config.toml
dataset = "made-up ball-and-stick molecule models"
image_size = 48
objective = "edm"
norm = "layernorm"
mlp_ratio = 4
Rows from block 8, named by matrix and row number. Each number is 128 + 24 x the weight over its row's rms, rounded and kept within 0 to 255. All counts start at 0. After the name is the row's rms in percent of the matrix's.
# ada: adaLN modulation (shift, scale and gate of each sublayer stacked) (model.blocks.8.ada.weight, 1536x256), inputs 64-127
ada.143 080 [161 118 123 113 180 106 140 121 163 113 115 186 141 124  97 163 139 169  92 141 130 130 148 106 102 170 126  88 131 146 143 150 116  94 112 133 134  96 127  89 117 119 113 146 119 149 155 129 147 131 150 127 118 149 160 124 112 165  84 121 149 134 133 130]
ada.144 078 [127 117 127 104  98 139 126 141 162 134  96  80 154 131 128 136 123 153 149 132 140 123 141 158  99  94 155 150 179 149 129 111 127 144 133 118 122 138 142 131 118 138 121 128 155 182 123  81 130 149  80 151  92 179 138 130 125 125 121 114 120 156 112 139]
ada.145 056 [122 143 148 147 151 134 123 127 108 135 172 104 119 125 134 151 129 125 127 125 101 188 128  97 119 149 106 105 119  99 170 116 128 143 146 114 129 138 130 169 169 145 126 129 100 113 142 136 143 116 132 149 128 109 139 129 138 132 135 202 142 119 136 127]
ada.146 052 [118 104 103 179 138  94 152 134 113 125  96 152 118 101 141 117 120  94 101 122 108 121 116 141 170 107 124 160 120 144 146 122 111 136 109 180 162 102 135 117 122 108 159 112 127 129  96 135 137 155 122 149 128 125 126 121 103 130 146 105 100 163 138 103]
ada.147 038 [160  92  99 116 134 106 135 130 125 124 154 154 160  94 131  93 122 106  98 117 120 135 150 129  99  97 117 121 152  87 164 117 198 148 100 182 146 145 134 119  89 113 129 125 149 128 124 126 160 124 148 129 100 138 159 130 125 162 101 122 149 163 135 135]
ada.148 060 [ 99 148 163  98 129 135 166 117 152 170 101 129 152 135 111 140 142 147  96 103 122 144 109 115  96 103 110 121 136 146 146 107 112 129 115  84 122 107 125 141 125 119 152 156  64 159 146 120  73 134 136 158 134 155 143 124 119 156 116 149  90 149 132 123]
ada.149 060 [ 94 142  88 129 107 131 135  94 131 147 147  88 129 128 128  84 135 128 152 105 164  91  93 137 134  96 127 154 148 103  99  93  87 125 126  99 141 134  83 134 149 122 133 149  95 146 136  96  82 105  87  91 126 146 122 150 135 102 145  78  86 128 107 135]
ada.150 061 [151 140 121 173 137 151 124 159 106 113 105 121  90 119 151 146 111 113 133 158  92 125 134 136 200 154 138 137  94 148 103 145 122 118 152 148 133 134 167 138 128 164 136 103 164 115 109 163 178 161 122 148 139 111  96  97 129  91 158 120 164 122 141 129]
ada.151 072 [150 112 159 138 117 144 140 112 157 118 113 137  97 140 114 124 117 129  85 134 136 123 130 121 144 149 142 137 137 141  99 185 110 127 132 154 157 103 142 109 164 136 134 136 127 178 137 126 171 137 110 126 128 172 108 129 159  98 126 118 178 116 133 119]
ada.152 050 [157  99 135 134 156 108 116 140 107 110 146 159 122  91 134 156 129 123 111 152 132 134 163 145 145 152 131 116 115 116 144 127 155 127 105 168 115 120 143 133 109 113 130 110 228  98 111 154 178 134 152 125 121  95 130 138  96 123 115 124 135 126 127 127]
ada.153 043 [134 125 121 164 110 124 124 108  93 119 140 151 105 114 152  87 118 101 131 127 139 111 107 144 187 107 130 148 110  98 133 124 127 129 115 173 144 128 105 127 124 103 137 111 193  96 116 143 141 119 145 119 140  99 104 146 135 116 158 105 135 140 121 106]
ada.154 044 [135 146 155  90 110 133 140  92 151 156 125  95 141 139 115 113 144 129 156 103 171 133 117 125 109  98 133 116 158 123  86 119 115 142 139  74 119 108 106 122 151 115 148 163  77 154 143  98  93 105 116  90 139 153 103 163 123 113 142 119 109 105 111 117]
ada.155 074 [110 153  81 154 114 163 100 147 125 122  86  95 121 141 141 110 132 137 125 145 108 134 126 106 174 119 121 123 118 156 136 145 127 119 181 119 154 181 159 116  90 172 118 117  96 130 167 127 134 160  88 142 121 127 137  96 147 128 150 110 167 170 146 178]
ada.156 057 [101 171 145 104 179 119 142 142 149 143 112 100 149 109 111 156 140 150 126 147 118 183 155 109 108 126 106  90 156 142 166  98 124 159 125 137 154 135 164 136 135 108 152 141 140 161 130 108 157 165 124 154  70 154 156 116 102 143 143 160 118 191 153 142]
ada.157 052 [111 125 129 101 119 127 130 113 152 139 147 122 147 146  94 146 132 152 122 111 148 103 122 106  71 152 125 106 147 134 134 154 132 110 116  74 129 102 109 126 149 155  98 148  94 154 124 112  98 112 135 122 103 148 164 133 157 162  96 126 100 125 114 156]
ada.158 054 [115 135 121 128  96 154 118 153 134 129  75  76 124 132 139 123 118 132 123 135 108 141 144 145 140  78 143 173 146 150 151 122 112 136 148 128 130 148 164 148 102 137 131 117 110 159 133 118 127 156  77 174 107 154 115 103 123 140 139 111 112 147 126 141]
ada.159 069 [148 108 120 161 143 107 114 144  97 106 124 176 111 118 145 139 120 108 115 147 103 111 133 118 172 161 124 120  90 121 145 134 163 126 112 187 136 142 145 123 126 126 126  95 179  89 111 160 172 141 173 123 136  89 127 108 136 132 131 140 140 136 143 101]
ada.160 045 [146 127 152  76 143 111 147 134 147 136  77 157 145 132 105 125 142 125  86 122 125 159 194 120 127 141 127 102 121 139 139 130 183 151  91 149 118 120 150 107  90 106 147 141 153 147 128 143 168 174 146 124 112 145 117 118  80 136 119 127 151 126 135 145]
ada.161 078 [123 125  70 147 121 158  94 153  99 101 144 130  96 126 158 129 104 130 139 153 104 108 103 129 164 133 134 131  99 126 159 136 111 104 182  93 113 165 134 153 111 168 100  93 113  76 137 149 102 122 118 138 153  83 145 112 139 141 139 141 180 118 127 145]
ada.162 053 [166  86 121 165 130 123 116 137  98 106 158 154 108 111 153 112 123 107 127 143  95 130 114 131 161 146 107 136  84 104 135 110 156 127 117 163 121 131 146 144 140 114 114 108 162  84 111 175 148 117 135 139 145  83 123 110 153 116 128 126 176 127 148 112]
ada.163 050 [145 129 149 176 169 117 115 151 106 112  94 154 113 115 138 134 121 109 102 154  80 139 115 121 183 150 121 127  93 144 142 133 140 126 129 170 138 128 153 133 147 120 144 106 162 112 112 163 172 163 145 147 137 104 131 101 123 132 160 134 152 159 150  76]
ada.164 056 [175 103 129 122 101 136 105 145 140  96 115 141 138 137 155 108  98  91 109 128 126 133 143 136  96 121 160 156 156 123 130 157 199 162 113 165 113 157 151 119 124 142 113  95 120 151 121 106 151 124 120 141 127 149 135 118 142 147 110 111 186 134 113 115]
ada.165 060 [128 127 184 125 153 103 163 125 137 124 128 137 110 106 128 135 118 140 151 102 142 155 133 156 141 118 152 137 153 126 123 126  87 132  94 161 122  82 100 131 162  78 145 139 208 159 102 106 149 104 137 124 127 157 105 133 116 111 137 105 118 105 102  95]
ada.166 060 [144 117 116 123  80 129 115  79 113 131 171 134 121 143 132  64 133  90 151  89 178  92  99 146 134 117 117 140 126  73  95 101 139 126 112 112 130 132  87 143 161  85 121 137 119 107 118 119  98  86 135  92 153 113 107 169 167  84 137 104 100  83 112  82]
ada.167 056 [123 127 129 100 124 133 140 129 153 141  93  91 139 151 117 117 135 131 150 129 154 176 164 139 139 102 144 138 160 142 108 129 148 151 141 125 140 134 151 104 100 122 147 133 135 166 131  96 150 160 101 135  96 169 105 138  90 112 149 122 125 142 126 148]
ada.168 037 [161 108 135 111 149  74 147 103 138 128 144 154 145 105 109 119 148 128 104 108 155 120 147 121 100 162  94  84 124 118 139  82 191 139  60 118 127 103 114 100 150  70 126 147 106 110 123 124 123 113 162  90 130 117 159 142 116  86 102 133 152 113 131 118]
ada.169 068 [127 143 140 157 118 171 120 151 133 113 124  83 100 142 156 117 104 128 180 138 117 121  96 144 161 134 161 146 138 128  94 135  65 111 172  99 132 137 111 171 185 155 127 117 141 161 103 113 120 127  84 101 119 146  94 104 151  93 172 106 133 131 121  96]
ada.170 057 [146 122  95 117  84 150  75 125 120 102 148 123 144 118 132 109 114 113 175 141 150  79 107 160  97 112 122 176 138  99 116 124 132 126 147 134  88 166 132 142 126 126  96  95 168 100 144 128 119 112 112 117 140 109 107 149 155 111 119 137 139 129 111 110]
ada.171 069 [ 81 159  97 118  98 158 107 126 144 131 100 109 133 142 122 125 129 149 117 148 133  97 112 109 125 113 130 121 138 154 139 147  99  98 162  86 142 157 122 118  97 177 111 129  61 144 167 112  91 128 123 117 109 144 141 124 146 170 118 144 141 149 122 165]
ada.172 066 [106 186  95 139 102 136 115 103 118 133 125 127 121 121 138  94 129 119 134 140 150  82  57 123 162 120 126 163 123 113 135 109  70 103 142 106 144 137  88 119 125 122 143 129  83 125 155 134  65 112 139  81 138 122 114 150 150 116 159 106  88 129 125 112]
ada.173 061 [142  70 141 146 153 112 147 133 141 139 120 121 133 143 110  95 137 116  89 136 123 150 165  90 128 113 134  97 145 143 134 179 161 140 126 151 165 103 145 103 102 160 151 146 121 159 117 111 151 141 115 125  97 150 121 123  85 155 134 105 152 161 139 144]
ada.174 057 [145 124 115 110 147 119 127 104 141 115 129 141 142 119 105 130 133 155 101 151 160  82 122  87 113 146 135  78 151 139 138 135 138  95 116 118 146 120 101  98 109 166 103 131 100 144 127 101 126 108 137  68  99 139 163 147 121 164  97 114 161 142 112 152]
ada.175 050 [146 102  91 136 107 142 127 124 145 136 100  99 123 160 124  66 119 134 145 113 124 143 127 109 161  96 152 138 145 157 107 172 127 131 148 144 155 129 124  93 117 147 133 137 105 153 146  90 129 134  86 133 106 147 109 109 118 115 143  91 166 161 121 143]
ada.176 047 [125 175 117 160 170 150 107 149 110 106  84 149 107 128 136 164 118 143 106 177  96 143 132 102 181 152 146 124 111 140 148 157 106 109 184 141 161 159 133 124 119 201 126 101 123 134 121 140 168 159 141 139  98 121 135 103  98 178 142 124 154 164 137 165]
ada.177 075 [ 93 129 113 131  82 131 102  93 118 106 126 138 119 101 134  76 119 115 129 114 158  68  52 147 138  91 122 155 146 100 143 103 105 110 110 173 142 125 103 133 153  81 116 103 164 129 142 116  88 108 143 108 117 129 101 155 169 127 122 139 135 152 110  87]
ada.178 047 [122 127 104 133 124 141 133 137 153 141  98  75 123 149 119 114 130 140 107 121 109 102 108 107 121 122 117 150 134 168 140 138  89 116 151  83 147 135 144 128 132 164 146 146  52 162 144 111 100 144  85 149 127 157 140 110 122 133 131 105 109 138 151 135]
ada.179 069 [132 110 116 147 147 120 122 162 111 120 120 138 135 113 123 168 136 160  92 140  87 113 128 117 148 158  94 121  85 163 173 133 153  75 127 107 125 135 143 131 104 171 108 122  99  76 121 169 106 151 138 160 136  83 177 104 111 174 106 144 100 153 156 168]
ada.180 081 [ 86 132 138 146 104 145 133 115 148 136 113  96 131 153 127  88 123 136 120 120 137 134 106 113 126 102 145 134 172 143 129 154 105 127 152 128 167 139 112 129 134 145 129 136  99 187 140  78 100 130  94 137 102 179 125 133 145 146 153 111 118 153 113 122]
ada.181 098 [144 131 139 118 121 131 119 104  95 121 179 133 120 132 129 105 126 100 144 122 138 132 104 113 119 125 117 103 108  73 145 105 139 129 128 117 118 136 105 146 147 109 126 122 131  66 135 133 114  94 154  95 147  77 128 148 143 118 135 152 142  98 128  66]
ada.182 042 [175 119 112 109 120 133 124  83 134 129 127 122 122 144 102 113 126 153 177 107 187 116 104 133 138 137 158 119 152 121 110 140 103 101 145  91 135  98  78 106 139 117 123 130 135 137 108  86 102  90 140  98 119 133 122 172 115  92 146 106 140 103  93 127]
ada.183 045 [178 126 128 123 156 138 129 162 133 125 114 116 119 145 128 142 117 129 118 118  84 137 150 159 119 140 131 140 122 122 146 130 127 120 128 130 101 124 159 160 156 127 140 127 199 126  96 145 166 148 111 175 136 132 130  96  96 100 133 135 128 134 158 102]
ada.184 073 [106 137  91 148 130 102 118 134 107 118 104 137 112  91 133 124 144 123 110 118 128 143 159 137 165 132 133 142 107 150 126 162 148 126 102 145 143 118 143  84  64 128 115 113 103 105 123 151 139 166 126 134 123 109 131 126 114 135 124 112 148 123 136 187]
ada.185 055 [138  99 157  85  96 154 133 120 145 154 157  54 141 177 118 104 130 135 152  92 142 145 145 127  87 114 135 137 147 111  91 135 130 147 138  72  99 123 115 150 144 148 124 162  97 140 136  99 102  99  75 124 134 144 125 135 115 106 139 110 110  90 118 152]
ada.186 039 [113 169  73 113  87 147 132  86 127 137 120 103 118 136 125 120 132 160 155 102 163 107  99 126 149 103 114 114 118 121 143 108 110 102 137  87 155 141  92 111 119 133 117 130 101 128 158 127  95  82 150 107 113 127 115 152 158 127 115 140 112 129 125 173]
ada.187 037 [200 141 121 132 130 153 126 170 125 124  95 126 130 163 151 128 112 104 131 145  94 167 161 123 125 129 148 147 142 124 148 152 179 171 157 131 106 153 172 138 127 167 143 109 144 151 156 128 182 164 100 166 111 142 110 104 100 128 150 133 144 147 159 139]
ada.188 045 [146 125 110 126 107 142  88 145 129 100 141 125 146 151 130 121 114 125  86 117 107 108 117 112  80 135 131 132 138 134 163 158 148  89 126 153 127 146 131 128 107 167  89 105 125 126 144 120 117 131 101 148 127 133 162 126 158 183  86 139 133 156 129 128]
ada.189 054 [147 122 120 121 105 135 136 153 136 139  75  95 131 130 145 120 116 116 153 116 122 112 157 160 129  83 152 182 142 146  99 134 117 152 129 116  97 130 161 137 104 133 157 118 136 157 132 133 138 163  84 169 145 151  94 123  96 120 142  98  95 131 122 131]
ada.190 072 [162 176 134 128 152 135 117 100 143 129 155 160 117 144 115 129 131 138 119 114 144 142 101 134 107 169 107 119 133  97 125 123  92 151 107 200 149  98 120 137 163  73 149 161 186 150 137 143 187 127 136 104 138 154  99 144 170  78 134 134 133  98 152 100]
ada.191 057 [181 114 149 151 155 106 148 171 121 116 104 132 115 121 135 140 125 121  95 135  83 139 166 117 166 139 127 129 101 145 136 138 175 110  99 167 126 121 173 137 131 142 137 117 147 134 110 169 181 162 120 160 125 121 127  84 102 137 122 126 145 156 166 119]
ada.192 058 [152  87  93 130 104 136 102 148 111  94 126 145 121 134 129 106 108 117 125 147  97  94 130 105 132 137 128 112  94 136 141 166 175  97 148 123 119 160 145 116  94 160 100 103 118  83 114 151 116 120 157 123 135  87 138 111 134 164 108 117 156 125 137 120]